Weights of a small multi-label audio tagger: 6.98M parameters, activation squared_relu.
Rows from block 2, named by matrix and row number. Each number is 200 + 30 x the weight over its row's rms, rounded and kept within 0 to 999. All counts start at 0.
# pw1: conv module expand (GLU, value and gate stacked) (model.blocks.2.conv.pw1.weight, 384x192), inputs 78-116
pw1.203,188,164,183,190,149,176,202,239,193,225,205,133,110,96,147,217,192,207,200,195,253,196,163,199,184,184,220,201,200,278,201,206,177,155,185,260,222,202,135
pw1.204,188,205,235,215,174,196,257,185,216,231,194,206,198,163,204,85,192,203,202,196,201,176,182,201,199,260,177,200,115,155,193,201,219,234,182,171,202,160,200
pw1.205,202,196,196,171,209,218,235,193,200,214,194,191,238,192,65,171,128,241,274,212,189,201,200,238,212,243,202,199,199,182,198,166,177,193,199,214,183,189,209
pw1.206,135,202,137,226,257,141,211,188,204,218,138,201,206,169,183,187,203,158,204,197,212,205,175,156,205,194,218,200,271,193,252,194,167,207,204,209,199,202,194
pw1.207,221,193,196,207,197,210,244,203,200,197,199,205,203,205,252,200,250,275,160,182,217,208,150,177,239,150,209,263,217,192,208,208,196,168,205,199,194,187,199
pw1.208,201,158,158,161,267,215,188,202,128,199,203,140,207,304,206,221,197,227,187,129,185,226,259,171,208,200,210,208,197,256,196,224,154,204,202,199,275,210,212
pw1.209,197,190,192,185,221,198,279,208,202,210,167,203,183,218,180,206,197,215,188,234,172,198,170,203,208,207,319,185,204,201,268,203,205,201,181,217,203,181,183
pw1.210,197,202,205,169,166,207,266,201,208,199,200,163,205,265,171,219,172,159,207,165,171,209,189,129,201,199,195,203,183,227,214,215,187,200,198,192,191,200,182
pw1.211,186,266,170,209,205,198,203,200,203,224,170,237,225,199,198,215,187,201,224,164,235,275,226,183,216,141,210,201,198,184,200,212,200,225,179,205,193,196,153
pw1.212,212,182,176,190,216,242,224,163,183,236,188,227,193,181,152,201,216,234,195,192,191,165,215,200,188,218,195,153,213,203,214,174,170,175,222,208,175,208,251
pw1.213,194,190,212,151,209,255,203,175,200,189,230,198,257,202,197,211,166,240,197,191,250,201,190,234,181,194,205,190,188,192,203,159,292,198,202,179,209,200,178
pw1.214,192,218,209,146,195,181,223,198,201,202,196,190,197,187,207,199,206,196,247,245,195,202,249,202,196,194,203,199,240,243,252,203,242,197,214,198,216,175,180
pw1.215,198,112,197,201,211,198,240,169,285,170,264,194,205,205,166,150,199,202,208,201,202,201,282,217,179,249,162,246,204,184,171,201,147,202,169,204,149,215,208
pw1.216,186,203,170,199,191,189,189,202,184,210,234,143,177,183,208,253,198,205,220,202,244,228,223,172,251,229,199,201,202,207,293,169,190,241,199,163,240,196,238
pw1.217,182,196,165,160,228,200,212,217,191,216,201,141,151,170,227,170,186,221,203,213,211,192,284,252,200,201,209,231,166,188,193,209,264,212,192,202,224,209,148
pw1.218,210,161,188,231,184,232,165,244,235,274,289,166,277,205,196,222,197,247,200,209,198,203,183,177,212,208,204,207,211,197,189,228,199,200,239,200,183,170,198
pw1.219,183,165,211,218,160,245,247,199,177,251,189,161,212,211,212,168,200,185,223,135,215,185,198,194,233,191,195,184,223,182,144,207,203,224,223,197,199,197,143
pw1.220,236,225,139,206,220,194,174,168,186,197,195,202,185,220,198,198,121,226,197,201,198,155,244,257,200,191,194,203,204,195,198,216,186,167,146,193,199,216,164
pw1.221,204,218,155,200,196,190,247,200,204,244,186,203,203,203,173,135,182,200,198,219,209,226,188,229,194,189,138,179,211,217,192,219,200,203,180,180,193,166,225
pw1.222,200,207,200,241,194,201,245,250,198,198,190,197,230,179,211,206,236,230,189,198,200,197,193,199,197,209,204,199,201,190,202,214,193,200,210,240,125,171,244
pw1.223,234,207,269,204,245,143,234,190,230,288,206,224,181,214,217,221,203,209,171,155,163,205,202,195,200,215,166,246,162,218,187,211,177,208,210,200,197,194,210
pw1.224,221,215,197,223,200,202,193,198,164,186,199,179,300,217,185,173,172,175,129,199,148,180,185,142,248,183,197,218,244,139,240,232,201,186,201,198,223,221,167
pw1.225,212,281,217,200,198,224,246,202,178,197,263,196,181,196,204,211,206,183,208,271,187,197,195,179,146,202,167,186,200,213,209,167,136,242,245,214,213,180,204
pw1.226,221,228,249,217,201,202,180,194,214,158,214,172,156,165,158,209,191,166,198,269,194,193,217,180,215,192,200,196,178,219,194,192,183,198,200,194,225,171,192
pw1.227,184,198,229,203,173,123,203,175,217,186,225,208,174,209,190,224,172,181,262,196,170,217,220,190,216,211,218,204,206,189,277,195,206,210,203,229,197,205,246
pw1.228,179,284,214,197,189,182,173,213,200,232,180,236,180,263,195,128,227,213,187,214,197,195,194,173,197,202,194,181,180,216,195,200,262,193,198,219,171,195,185
pw1.229,228,200,205,183,204,232,201,208,229,231,215,200,195,217,175,198,228,182,210,192,229,199,230,189,114,178,202,190,189,188,201,211,207,183,199,199,210,183,209
pw1.230,201,224,198,185,227,250,181,253,199,201,209,200,200,201,210,168,172,192,230,204,205,210,195,177,200,263,172,195,182,214,194,164,207,203,156,140,212,202,224
pw1.231,214,197,265,216,188,221,200,208,202,201,194,178,314,179,172,197,208,265,230,148,180,209,215,202,208,247,208,216,155,173,170,87,213,217,199,208,174,185,227
pw1.232,197,199,204,215,199,190,240,194,222,207,195,202,250,195,195,192,213,219,189,199,196,191,200,254,224,194,200,202,173,191,230,215,195,182,215,170,244,223,205
pw1.233,196,209,110,217,203,163,215,174,205,197,210,191,196,195,199,141,182,270,210,160,241,220,211,195,192,224,207,202,205,198,247,197,156,224,239,194,202,188,231
pw1.234,171,251,198,190,217,188,179,212,233,201,172,201,192,197,187,207,174,167,203,194,198,163,201,194,177,196,164,194,269,203,209,188,198,190,195,192,213,203,202
pw1.235,199,144,240,203,200,150,210,200,150,238,207,204,199,199,115,236,203,209,192,199,200,216,202,174,224,199,178,221,225,234,202,195,248,145,202,242,172,225,129
pw1.236,207,199,206,184,179,204,280,71,206,191,146,185,213,210,218,205,198,181,203,220,207,268,200,213,201,194,207,165,189,222,217,184,196,214,139,249,253,212,188
pw1.237,166,217,144,222,179,204,192,202,198,209,195,166,190,160,210,220,193,258,197,202,183,220,238,118,173,200,199,209,177,161,213,233,173,180,195,145,285,197,219
pw1.238,201,205,186,160,218,250,192,200,187,200,195,166,217,197,192,246,243,244,220,203,201,198,199,212,202,192,244,209,239,199,201,220,195,270,167,154,238,161,165
pw1.239,205,195,209,208,176,192,215,207,198,217,201,210,120,143,198,196,204,250,242,197,215,165,196,201,184,212,222,195,199,289,196,235,175,186,203,178,201,184,182
pw1.240,201,222,222,201,193,207,219,202,95,274,199,163,211,200,156,203,177,198,210,202,172,165,211,212,139,190,211,249,202,199,201,206,162,194,178,236,206,168,199
pw1.241,203,197,187,200,165,176,200,206,200,228,183,199,229,174,237,186,203,176,232,101,258,205,207,195,278,171,292,186,192,199,199,208,167,202,244,205,173,174,182
pw1.242,198,198,203,199,237,200,190,206,191,237,207,192,267,271,203,184,162,201,247,193,212,199,207,200,198,229,227,264,191,178,201,183,204,183,209,94,198,202,217
pw1.243,195,188,202,172,179,191,213,207,176,236,215,170,177,215,335,230,198,203,200,192,250,204,203,149,200,192,255,160,202,193,223,211,204,196,211,206,193,199,204
pw1.244,202,161,151,124,226,259,206,195,246,201,232,189,198,200,210,191,199,200,158,223,208,197,191,158,206,204,280,156,175,247,212,166,190,222,199,197,150,181,197
pw1.245,211,158,201,220,195,148,198,301,210,181,197,203,177,233,175,148,195,194,190,183,190,205,141,198,216,184,192,148,192,216,198,196,189,185,213,139,218,164,264
pw1.246,201,254,151,179,200,232,187,205,155,222,196,178,215,168,172,199,219,180,224,179,215,200,228,198,202,201,199,195,192,166,200,220,220,162,204,160,205,190,199
pw1.247,185,199,181,213,197,204,191,220,190,196,222,198,202,241,183,176,206,243,199,192,205,216,178,163,197,182,207,214,141,184,164,190,219,207,177,230,165,201,279
pw1.248,200,199,188,188,200,196,231,201,174,256,107,147,210,187,109,204,172,250,219,127,207,202,186,218,200,190,192,183,200,213,176,196,182,189,162,219,206,202,160
pw1.249,201,196,201,204,198,197,216,197,203,201,158,197,194,209,262,198,227,176,290,202,163,195,253,137,264,262,191,237,183,221,215,153,206,219,192,131,226,188,194
pw1.250,201,205,243,187,266,219,177,203,204,183,200,211,369,195,183,217,169,191,203,166,198,211,194,201,211,196,199,159,215,210,235,194,198,198,224,227,193,191,217
pw1.251,210,190,273,215,209,211,198,199,189,197,194,112,159,247,146,211,167,197,217,192,203,198,238,169,125,185,217,177,216,184,134,205,194,198,207,201,243,198,229
pw1.252,178,202,203,224,206,229,197,208,198,239,221,205,221,204,200,202,201,199,180,128,209,202,241,187,201,188,210,203,244,151,205,227,57,204,211,201,201,198,204
pw1.253,202,132,240,212,200,195,188,186,226,173,194,229,205,201,203,184,240,281,184,238,204,212,172,202,203,200,212,155,202,254,224,172,216,199,200,241,202,200,188
pw1.254,262,222,270,195,190,144,204,143,199,193,225,238,222,204,192,192,150,197,176,227,199,198,185,191,194,185,235,203,197,197,198,199,227,176,239,196,240,195,181
pw1.255,244,198,194,140,181,195,199,240,192,200,203,197,205,201,178,253,211,202,210,198,233,189,197,177,181,220,206,177,198,197,196,200,199,207,217,218,159,219,236
pw1.256,207,207,196,234,182,166,219,192,181,205,192,190,216,200,156,205,222,199,203,199,221,231,161,205,180,198,196,207,196,198,160,221,187,208,202,171,184,193,192
pw1.257,132,201,200,201,187,173,192,203,214,202,197,192,208,204,251,163,213,228,214,174,201,200,167,194,202,170,159,170,275,194,179,200,257,211,195,178,172,200,201
pw1.258,208,182,234,213,174,177,197,222,206,212,317,247,198,211,185,197,217,252,249,188,169,235,221,226,206,126,196,175,203,209,197,208,195,208,199,199,197,173,199
pw1.259,201,189,203,200,245,195,193,175,195,199,215,166,259,242,192,202,205,196,200,206,198,204,161,200,195,230,199,193,205,210,197,170,215,177,196,165,200,189,192
pw1.260,201,186,218,206,243,224,164,226,217,221,192,233,234,180,212,180,231,185,212,204,208,169,190,200,183,198,204,161,198,170,174,199,138,203,202,211,244,196,226
pw1.261,188,190,239,192,200,214,191,186,140,174,178,181,166,214,200,189,200,184,184,210,198,133,229,169,352,200,192,201,220,202,201,200,184,225,246,200,192,173,199
pw1.262,197,189,234,229,200,99,248,198,199,207,195,172,199,197,189,200,174,217,201,191,198,202,189,74,172,200,203,203,200,220,185,199,216,226,201,154,107,207,186
pw1.263,224,211,204,225,161,164,206,198,196,194,227,176,193,228,205,208,195,138,195,203,146,189,262,197,269,203,219,176,148,279,241,137,187,222,196,208,193,223,195
pw1.264,192,180,205,205,200,200,211,203,199,193,168,199,173,292,190,214,253,193,216,237,177,209,205,169,163,199,154,197,247,184,199,180,182,198,192,190,197,172,227
pw1.265,333,202,176,147,193,149,190,198,179,205,182,191,190,236,195,194,208,168,202,227,215,208,189,184,238,242,206,117,170,250,200,120,204,193,153,185,191,223,192
pw1.266,202,208,217,224,224,155,198,198,211,199,53,258,231,256,213,200,174,194,212,169,214,207,211,197,189,201,229,200,210,159,195,201,182,194,213,200,180,148,202
pw1.267,189,177,180,183,193,217,206,268,189,210,207,195,199,170,189,207,206,207,195,201,202,234,172,222,207,95,208,181,196,199,146,158,250,173,199,216,162,203,197
pw1.268,145,259,182,180,192,295,213,194,186,198,211,212,201,280,195,205,236,233,182,203,207,192,213,109,195,208,192,216,191,202,211,174,269,181,188,198,227,230,191
pw1.269,200,216,185,190,142,197,201,176,202,196,266,198,187,197,153,192,206,240,200,199,127,234,239,247,189,173,184,192,200,228,200,240,195,249,170,209,296,194,191
pw1.270,205,194,198,254,222,159,264,199,193,200,199,215,203,208,170,222,186,249,196,202,200,239,210,226,206,201,191,196,220,197,202,181,197,244,141,165,200,192,152
pw1.271,191,190,170,195,198,194,208,198,197,202,140,254,217,216,187,201,216,211,245,200,212,199,217,184,193,204,231,227,232,177,163,217,206,199,168,233,157,196,200
pw1.272,211,199,202,186,188,298,197,155,167,184,198,195,189,206,190,188,202,202,202,201,207,207,155,183,191,201,243,156,198,182,201,251,205,180,197,184,196,199,199
pw1.273,177,214,193,207,233,213,248,177,172,224,163,164,196,180,174,204,107,218,207,223,198,224,151,172,256,201,179,219,237,269,206,270,210,202,219,209,218,202,234
pw1.274,176,184,198,199,179,191,197,203,210,119,227,216,254,232,176,199,197,240,147,199,202,204,214,189,207,247,216,129,292,189,199,201,212,209,216,196,189,240,184
pw1.275,199,194,217,215,208,195,198,196,199,261,196,255,200,323,198,192,198,165,191,198,169,152,198,187,198,233,173,194,190,191,194,222,152,207,156,185,154,156,243
pw1.276,195,164,199,168,205,199,224,206,217,204,198,188,199,201,100,184,213,195,250,202,182,197,161,208,264,198,210,180,217,201,202,200,244,206,155,190,225,161,181
pw1.277,196,220,198,168,192,251,196,175,136,159,219,149,197,228,202,197,229,245,200,201,199,253,185,235,189,236,195,236,207,208,207,200,190,172,197,227,208,214,254
pw1.278,224,201,283,229,203,172,272,200,168,212,212,191,196,199,185,147,197,199,219,211,180,212,184,184,141,200,217,217,203,284,246,200,191,210,192,203,189,205,169
pw1.279,207,181,202,199,192,194,198,291,204,199,194,123,239,146,184,198,199,189,144,187,196,238,205,227,185,218,199,128,210,198,154,200,217,233,273,209,198,229,194
pw1.280,92,200,216,168,199,199,194,195,201,180,173,184,230,192,212,199,195,181,199,240,190,182,201,219,205,156,182,186,214,176,229,202,200,168,203,223,207,192,195
pw1.281,178,198,203,181,202,171,198,201,221,274,248,155,198,216,203,202,140,195,178,198,197,265,211,201,222,209,205,197,174,231,145,235,201,203,293,204,188,220,217
pw1.282,203,191,222,194,223,200,228,189,215,222,243,261,179,195,192,196,232,213,185,235,213,212,200,259,197,202,153,205,147,185,225,244,202,202,189,237,198,202,191
pw1.283,166,130,185,197,220,149,202,211,201,154,225,203,201,199,204,225,231,286,248,175,227,187,195,189,205,305,202,207,193,230,211,222,137,195,202,228,143,171,179
pw1.284,202,276,207,199,201,193,242,199,195,178,272,213,230,228,156,175,222,200,174,219,235,238,226,205,187,219,204,209,182,270,195,227,139,198,210,238,185,257,193
pw1.285,194,213,179,192,186,226,339,194,195,205,219,183,166,198,211,217,225,229,204,188,201,184,202,163,289,204,196,118,197,193,188,216,248,203,174,169,196,187,202
pw1.286,134,314,264,214,241,167,198,188,186,193,242,204,210,203,200,219,159,144,214,202,156,227,201,199,194,253,227,232,198,181,184,211,227,212,202,233,199,191,196
pw1.287,200,187,207,202,198,197,200,228,201,211,206,201,194,204,200,241,201,176,231,196,190,201,198,196,170,204,200,233,197,201,201,209,198,223,147,202,199,202,165
pw1.288,198,166,239,249,157,207,186,172,187,215,258,226,137,175,206,202,188,226,192,214,183,203,250,187,170,209,229,265,205,224,225,246,275,216,165,235,233,243,219
pw1.289,198,188,195,205,195,214,174,232,175,226,182,199,206,265,222,201,226,195,175,202,203,198,216,141,192,193,182,200,201,185,202,229,171,243,200,201,205,103,229
pw1.290,260,239,183,261,192,154,213,203,208,213,207,231,226,197,208,194,197,220,114,244,232,299,161,231,202,217,200,209,191,217,255,215,167,225,203,181,191,112,260
pw1.291,197,169,231,287,250,200,141,194,201,210,205,237,197,200,229,185,212,188,218,202,181,183,212,198,173,274,231,191,225,196,195,200,208,148,144,202,211,202,132
pw1.292,201,205,206,210,207,196,282,182,197,197,190,170,206,204,156,200,173,195,300,186,205,229,199,146,204,229,197,265,196,192,222,206,174,204,195,209,197,207,184
pw1.293,199,198,180,229,219,152,195,210,179,201,223,204,201,168,195,224,197,95,180,211,197,236,164,206,203,203,199,207,212,133,241,199,286,185,181,163,232,216,227
pw1.294,229,204,241,215,222,245,278,202,220,203,199,208,232,166,204,192,201,205,202,172,267,187,215,146,193,200,193,198,222,179,230,205,175,201,275,206,203,201,245
pw1.295,169,189,202,207,301,208,241,201,188,185,168,186,198,203,206,232,214,160,268,214,209,222,158,208,160,189,224,215,190,192,188,201,170,151,180,214,207,160,200
pw1.296,173,203,218,239,184,206,203,202,215,206,198,199,184,202,248,202,212,211,227,201,206,202,204,218,187,207,200,209,201,274,137,180,131,259,203,169,201,238,197
pw1.297,181,160,153,253,209,286,202,252,215,191,203,246,214,192,151,213,186,166,180,187,177,199,173,191,200,205,200,174,191,201,204,216,194,185,198,219,204,192,196
pw1.298,179,172,212,162,200,190,179,214,173,226,213,164,221,215,226,216,202,206,258,207,278,292,201,180,266,173,291,173,195,173,202,245,230,176,202,204,226,170,180
pw1.299,202,201,215,245,207,195,220,191,198,207,202,262,172,171,214,198,221,236,202,190,194,195,276,183,209,205,226,208,194,270,221,171,228,162,199,207,278,207,184
pw1.300,155,195,184,189,237,257,258,259,176,189,290,192,185,216,211,186,201,195,202,194,215,202,196,210,194,284,209,248,218,169,197,218,229,284,206,200,160,256,208
pw1.301,218,206,218,199,247,219,247,211,175,198,241,195,219,202,172,172,227,152,192,195,191,205,171,207,211,225,170,185,204,232,201,227,197,197,188,189,190,180,208
pw1.302,273,113,163,202,242,214,249,201,200,263,208,199,219,132,132,196,156,207,201,186,199,184,198,197,197,229,121,221,198,182,180,199,278,194,196,197,198,158,196
pw1.303,202,205,215,208,200,198,200,195,240,194,198,167,216,186,204,172,242,195,200,154,173,225,185,213,159,197,194,264,197,209,177,202,201,183,197,176,204,186,218
pw1.304,202,203,177,196,320,254,187,203,240,213,103,194,192,203,208,188,214,201,203,186,232,305,263,162,214,212,204,234,202,216,176,195,143,214,241,205,221,159,212
pw1.305,189,196,180,185,257,197,246,210,187,179,148,198,236,196,171,252,203,209,230,245,210,206,205,178,198,197,124,215,136,156,173,224,195,201,182,221,193,174,134
pw1.306,214,224,231,199,183,141,198,199,203,175,232,194,194,206,202,286,201,163,226,247,200,236,199,218,194,201,198,212,261,198,206,173,245,200,199,219,219,199,211
pw1.307,252,198,150,136,201,189,274,169,209,199,239,197,205,214,204,181,195,203,209,207,187,213,279,199,161,203,202,168,209,268,195,184,197,170,194,196,205,211,199
pw1.308,202,197,194,218,225,200,198,164,202,199,181,188,282,221,159,199,203,181,201,375,224,198,219,201,182,207,227,199,193,193,207,187,190,207,195,202,199,203,175
pw1.309,206,228,187,197,193,226,242,202,195,198,202,174,252,218,212,173,189,264,189,190,130,285,159,201,176,219,196,219,173,283,225,167,157,182,192,233,185,219,191
pw1.310,201,200,195,160,204,204,145,194,146,165,194,227,219,189,192,221,209,138,202,253,179,179,132,124,238,184,203,200,178,189,230,205,229,198,202,207,194,186,200
pw1.311,198,182,174,201,166,197,167,130,228,207,194,210,264,195,237,182,184,191,241,207,229,181,195,196,191,197,215,153,210,168,190,192,192,192,200,187,178,225,217
pw1.312,183,166,305,239,191,222,195,210,198,196,202,186,219,205,153,197,207,199,172,179,203,205,207,139,205,207,210,207,189,212,199,163,199,204,201,204,180,189,182
pw1.313,195,102,199,201,127,196,173,167,151,213,197,215,214,201,188,209,214,209,223,177,206,212,181,252,206,194,183,160,204,200,207,218,214,237,189,186,262,213,223
pw1.314,188,182,156,156,197,200,203,212,101,216,167,189,225,125,172,196,201,237,213,135,181,229,200,145,203,198,183,280,207,198,200,209,255,210,177,215,182,193,195
pw1.315,190,205,170,139,193,182,205,197,203,202,183,199,197,207,238,200,178,212,145,177,202,196,211,200,203,199,210,183,204,164,184,221,198,187,203,255,205,171,209
pw1.316,197,224,193,225,155,202,157,191,237,213,204,216,202,205,245,189,203,185,217,187,196,228,208,141,208,205,197,201,203,196,287,183,193,203,184,201,188,182,234
pw1.317,187,196,260,204,217,208,223,259,210,213,205,195,180,203,214,201,201,201,127,206,206,206,202,213,162,195,201,245,194,278,221,257,245,204,166,206,190,138,192
pw1.318,233,200,198,200,203,201,174,223,190,177,135,229,181,152,173,206,188,198,212,199,194,223,205,232,201,189,198,193,217,222,231,308,192,192,204,242,192,199,201
pw1.319,208,238,222,124,210,221,141,201,216,184,198,191,196,212,205,260,247,204,191,241,184,217,248,209,191,199,234,207,256,236,168,203,157,161,210,207,219,253,195
pw1.320,158,182,235,218,201,216,217,200,306,225,196,202,182,237,208,202,194,223,201,281,235,221,223,210,199,199,211,211,262,189,196,198,224,251,187,271,174,248,184
pw1.321,217,215,230,197,217,171,228,187,181,279,197,199,178,197,198,138,204,197,173,204,205,192,195,134,201,199,238,204,176,165,182,210,222,199,199,287,265,198,194
pw1.322,219,209,205,198,194,212,172,194,193,158,221,214,225,216,153,150,232,200,263,200,171,195,189,195,150,199,184,200,148,193,197,253,198,214,203,201,240,230,204
pw1.323,206,184,173,213,201,204,168,238,241,201,207,193,254,203,204,209,191,233,180,225,222,166,195,113,197,200,213,152,208,196,206,244,256,152,197,185,212,200,201
pw1.324,197,188,204,215,200,168,220,196,197,197,202,208,199,240,194,200,201,190,193,173,250,216,246,162,197,180,201,200,199,161,198,202,220,273,201,180,199,201,187
pw1.325,199,184,205,201,183,205,193,162,107,192,242,170,194,182,245,193,192,188,241,215,177,188,172,262,228,223,226,80,160,209,246,215,200,240,201,209,225,212,202
pw1.326,209,220,178,172,186,227,226,216,263,187,200,197,191,168,183,217,216,242,179,200,199,197,201,204,206,218,188,209,205,193,198,203,177,202,227,200,221,225,201
pw1.327,206,246,240,187,200,148,207,149,220,224,175,236,204,201,221,201,200,203,210,196,184,194,130,217,218,202,245,203,209,174,233,208,190,225,206,205,179,164,200
pw1.328,187,197,197,201,188,279,199,168,216,241,198,176,210,208,206,174,192,213,171,226,200,200,196,96,205,229,145,244,199,221,203,191,208,197,187,206,227,193,199
pw1.329,198,197,190,198,186,214,306,182,207,142,124,191,258,200,174,225,204,185,134,143,202,196,227,202,197,223,166,173,170,188,196,179,178,306,199,196,220,246,161
pw1.330,191,200,222,165,161,285,189,238,200,146,195,202,200,197,171,170,206,198,140,202,234,198,248,205,198,245,201,158,183,228,201,211,173,140,257,200,175,210,197
pw1.331,206,198,186,199,223,215,168,144,191,248,201,222,81,181,171,151,167,198,155,196,200,213,189,195,198,197,171,202,175,243,165,193,196,273,207,232,221,166,161
pw1.332,227,146,210,177,204,177,184,180,199,203,239,161,196,289,163,194,188,251,191,183,186,188,193,254,204,214,277,218,143,206,196,202,204,205,201,211,156,183,188
pw1.333,120,175,191,198,263,201,159,192,189,195,202,148,204,225,203,200,156,183,223,195,210,165,211,197,212,195,202,204,196,242,132,201,186,196,185,199,194,158,228
pw1.334,196,201,189,198,164,198,199,196,227,201,200,154,234,230,227,201,190,201,211,235,203,163,207,119,210,209,253,198,186,218,202,178,198,217,175,159,200,200,194
pw1.335,247,208,199,180,208,167,185,202,193,200,199,229,194,205,194,259,194,200,204,291,189,206,221,171,196,223,294,190,166,145,239,222,197,197,194,244,181,177,207
pw1.336,191,229,201,202,204,175,193,216,161,206,203,201,222,190,186,207,160,212,199,194,194,195,195,188,222,206,202,191,204,202,213,222,204,206,259,191,259,200,158
pw1.337,190,242,190,189,260,160,222,199,255,162,197,200,202,193,213,189,200,205,225,147,166,157,203,212,168,188,222,210,194,198,213,188,196,199,198,210,235,190,168
pw1.338,211,149,211,187,187,243,169,199,204,198,220,249,237,196,239,172,239,205,211,251,198,153,231,196,259,254,217,175,211,339,209,201,209,188,202,203,241,198,206
pw1.339,209,237,236,173,172,160,187,210,189,204,145,201,208,167,130,186,212,204,181,202,188,216,210,187,202,215,135,239,201,201,167,178,217,205,239,163,191,211,188
pw1.340,203,207,285,224,135,186,185,201,194,190,212,191,191,194,199,230,210,176,187,183,197,170,231,170,193,205,259,202,225,236,221,205,201,234,200,202,190,188,200
pw1.341,178,193,199,105,204,173,98,193,206,200,180,228,203,178,134,213,194,198,261,220,191,213,197,204,193,198,205,200,219,193,167,203,231,195,201,202,204,176,203
pw1.342,176,201,189,148,200,183,186,201,194,207,199,234,203,197,196,206,204,218,193,215,180,197,237,183,193,179,224,200,199,205,151,226,199,199,232,171,233,228,205
pw1.343,190,225,216,192,192,198,236,202,214,203,196,209,263,204,168,196,211,189,193,188,190,204,202,195,221,158,213,156,279,200,239,208,91,216,199,224,198,221,200
pw1.344,210,188,217,200,212,190,142,217,198,285,199,183,227,286,184,212,195,244,205,146,220,171,235,181,198,215,183,205,204,174,174,206,200,186,141,221,229,179,180
pw1.345,201,264,194,201,264,201,212,195,195,212,200,195,320,207,208,206,201,245,135,219,169,224,183,208,201,192,140,200,189,186,234,199,184,194,200,224,208,240,208
pw1.346,202,164,176,158,191,228,227,201,192,189,197,202,206,224,168,208,195,227,229,244,205,186,140,179,220,179,192,140,291,196,125,255,205,173,198,245,198,194,207
pw1.347,195,198,233,207,211,156,208,197,185,260,209,222,187,185,200,109,194,176,210,233,238,194,206,189,195,210,245,152,198,181,152,280,212,197,205,276,241,145,251
pw1.348,235,213,216,138,223,192,208,148,218,203,221,179,231,201,207,202,203,268,170,165,189,227,242,200,212,205,186,181,172,220,172,190,171,157,206,209,238,135,185
pw1.349,193,209,212,223,198,183,243,175,196,285,130,204,176,193,205,213,202,199,210,281,251,199,200,230,184,290,245,185,209,204,210,173,149,211,232,188,103,160,202
pw1.350,196,199,199,207,186,205,204,199,200,185,157,278,202,198,183,208,214,203,243,202,207,243,156,200,199,169,182,200,178,211,199,206,200,216,197,143,210,230,243
pw1.351,119,201,145,178,204,208,193,152,205,232,200,108,218,209,197,226,181,198,215,142,197,199,113,201,204,189,187,222,180,210,201,217,205,200,212,248,201,202,194
pw1.352,179,236,198,228,202,184,194,216,235,191,155,213,250,200,191,204,179,205,198,188,187,199,274,213,323,131,170,158,202,211,195,151,235,194,220,196,199,193,199
pw1.353,229,177,241,201,232,103,216,201,178,222,198,208,205,199,164,181,142,191,243,197,199,153,180,190,187,203,287,197,148,154,164,260,191,217,184,171,212,177,236
pw1.354,204,199,215,237,229,272,205,202,188,241,229,265,218,187,210,201,118,162,167,181,221,213,216,199,149,215,194,212,181,205,198,206,198,216,197,231,184,202,205
pw1.355,249,209,202,259,224,192,262,190,203,209,187,198,181,216,181,149,210,231,225,205,237,202,196,188,237,234,201,172,207,157,212,206,201,191,200,196,228,182,188
pw1.356,332,202,199,219,206,201,199,130,213,214,200,193,217,193,187,254,206,199,63,194,250,202,196,190,212,144,210,205,200,203,235,198,201,190,192,194,206,135,199
pw1.357,216,220,148,202,110,200,176,225,213,203,195,138,197,198,168,192,213,199,199,187,221,143,203,155,221,200,217,190,198,200,212,186,226,203,145,208,239,216,215
pw1.358,205,201,155,200,233,197,135,195,202,240,182,223,230,190,200,273,219,252,194,194,193,199,178,209,170,199,202,321,204,163,202,203,190,212,209,207,189,147,204
pw1.359,208,208,243,153,162,169,156,215,209,146,178,165,209,209,273,228,176,201,171,231,187,241,146,226,212,210,243,229,213,185,205,217,112,252,169,178,219,199,181
pw1.360,216,209,177,247,197,160,166,194,213,192,246,200,183,201,168,208,200,189,169,168,219,213,190,202,206,300,208,194,180,199,157,214,200,192,173,196,248,185,269
pw1.361,199,222,174,199,149,192,219,209,205,207,217,187,159,173,173,210,235,211,206,257,168,181,182,202,173,180,203,202,204,194,191,206,178,241,187,229,230,189,185
pw1.362,167,213,186,211,201,131,288,196,194,161,210,159,189,219,205,204,230,196,215,208,175,209,216,192,199,190,213,182,202,185,222,201,172,199,200,168,127,243,219
pw1.363,204,212,212,221,108,169,187,200,183,181,205,191,168,177,187,190,203,200,257,170,256,206,189,216,202,163,214,202,202,208,199,210,138,196,166,147,174,197,208
pw1.364,182,193,201,175,178,191,214,226,203,220,178,188,201,199,190,199,56,197,213,181,252,203,222,191,198,206,188,194,200,201,236,312,196,207,219,205,208,200,200
pw1.365,172,175,280,214,92,200,187,198,183,194,201,186,198,168,201,243,183,200,227,198,211,220,196,212,218,193,236,241,219,309,197,206,167,204,127,269,200,196,166
pw1.366,197,198,159,197,197,196,204,208,180,196,165,179,103,154,294,197,184,221,161,183,246,165,192,163,210,199,200,232,141,195,220,207,241,199,213,216,193,176,177
pw1.367,161,199,167,180,152,192,188,205,186,201,208,192,213,199,215,200,271,191,203,206,195,206,224,193,274,215,221,177,217,199,203,211,190,195,191,182,197,217,202